config.toml
model = "model that predicts nearness at each pixel"
dataset = "larger renderings of crowded toy scenes"
train_examples = 90422
image_size = 64
crop_scale_min = 1
horizontal_flip = false
arch = "unet"
norm = "instancenorm"
hidden_act = "leaky_relu"
pixel_unshuffle = 2
widths = [96, 192, 192]
blocks_per_level = 2
block = "basic"
attention = false
upsampling = "transposed_conv"
loss = "l1"
targets = "nearness"
init = "torch_default"
residual_init = "scaled_by_depth"
optimizer = "adamw"
learning_rate = 0.0048
beta1 = 0.9
beta2 = 0.99
eps = 1e-10
gradient_centralization = true
max_steps = 26800
batch_size = 96
epochs = 28.5
lr_schedule = "wsd"
decay_fraction = 0.2
final_lr_fraction = 0.01
warmup_steps = 530
weight_decay = 0.03
Rows from block 2 of a small model that predicts nearness at each pixel, named by matrix and row number. Rows with one number belong to one channel. Each number is 128 + 32 x the weight over its row's rms, rounded and kept within 0 to 255. All counts start at 0. Numbers have three digits each.
After each channel's rows are labels from the 100 images, of 14976, where the channel reaches its highest value: "strongest on" is what is common among them. Only what is clearly more common there than usual is listed. The data: larger renderings of crowded toy scenes. In brackets: how many of the 100, against the usual share in percent.
# convs0: first 3x3 conv (model.enc.1.0.convs.0.weight, 192x192x3x3, each kernel summed), inputs 48-95
# convs1: second 3x3 conv (model.enc.1.0.convs.1.weight, 192x192x3x3, transposed, each kernel summed), outputs 48-95

convs0.117:101149097126104175095169143116092133111102165143138090111135113112144107158153104144135134138115131109138125135150109126171147193115113156171179
convs1.117:101143125104126151157171158160174156157138123182159183170129155150130178130084151147144120173154098171078123125140152132077107055174110053130144
strongest on: count: two (50 vs 19.9)

convs0.40:160173152171126120120100129140113160123192103117098154123134110088181123161129105080148156118156195164158154134189116132102148110133067089096136
convs1.40:098096133128132174107082161169196154142111152177153125148118151148159191040158129178137120155122163129185152153111156139155150142064149094154160
strongest on: count: two (51 vs 19.9); airplane (30 vs 12.6)

convs0.109:095116088122095092088171122117110122107131175111152138176148130113072134129131118168119146130144122135079077111153138110145108140161094111147106
convs1.109:079152113174124130105128097137138161164100116104139103021084152155120129117138105113135100144170123108117106080128135121147128106094165151121143
strongest on: count: two (61 vs 19.9)

convs0.72:152118163056087138115167136101169102141149112131166094088083135180181156124132143133154174176143092155164095165085156121155149101131128156098102
convs1.72:131181158117162150129107151129152129189136112097161133158157115103150081140231128106173135098074118165172152172140105132104180177152108143116201
strongest on: light from behind the camera (54 vs 24.8); count: two (48 vs 19.9)

convs0.32:174107118127166174099104112204124126132146086088091115126125129094102135161144094115104110130146161173154134156157146106086136098173089120099145
convs1.32:098137152134118122158158166117139141129131112138121116105159140185135106091077120184127120169150149104158145102062190157201124150087194117123122
strongest on: hammer (32 vs 12.4)

convs0.83:188145162115150133122133124095140145170124129113081143146106119094198114123141150089106137071120096114189109188121132153100072146105161151149159
convs1.83:163098148138108132154148154142181126160215112136149145138151169168170150169143125149160139139155122143138171157127110151140159100155146151072120
strongest on: count: two (42 vs 19.9)

convs0.121:120088099108076130106178084122102113066085154112119135179069155139070092136114108118113140101090131159098163061163146104129122149141123136169117
convs1.121:068156150162089095122149130138139090156103193150130104117121083087166135155096135094130077142131060108158123098068115106150107084123160097160113
strongest on: count: two (71 vs 19.9)

convs0.57:123145127112150109094158117155144075128174104086124101121146112120176095224086137142104113099145182183173140151180124197152160119103151169205129
convs1.57:157155153109171112136120160159154155109139129159137139149083155096092130047150085142122229138189183132163164113104150120122160117097103104151110
strongest on: count: six (40 vs 19.9)

convs0.1:140123132109154137053180142112119116157132094089096068171120126142166085130142096117119123099129072136189118211084130068104117155118135142145130
convs1.1:124109094191075117179139124138159197165157130145127172205166133156163127186116161130158115120140128152156172176166101166147165085143152140112120
strongest on: count: two (44 vs 19.9)

convs0.107:126248110164127098100147122153104165108127153085131118115137113086155090174077131133143134144126147100149154123199068184144141173116150148195152
convs1.107:150054159091107128126098165123179102163141086213183134178109160169117154128171072148117222159144162165115177130091143120083130116173114101097101
strongest on: count: six (46 vs 19.9)

convs0.37:130071095168118150128148120135101111142137125113116098083150126138084095153176092129107121139150176140125183120111127105219137113132120127170141
convs1.37:141139115086124117102175078133128127067062151130092098154141136126142117111144118116140097179131093113117066066129122169062123091077110149059132
strongest on: count: two (68 vs 19.9)

convs0.105:104124141148146115138141116129112131161134087107114151094178125106180130147083160097132095133163117108167145149107111176184116089131179119149137
convs1.105:156115124055182095093027148104147095103147133129142132145097112095069108066161114098116121183133196162098171130143064084109128170127072123177093
strongest on: count: six (41 vs 19.9)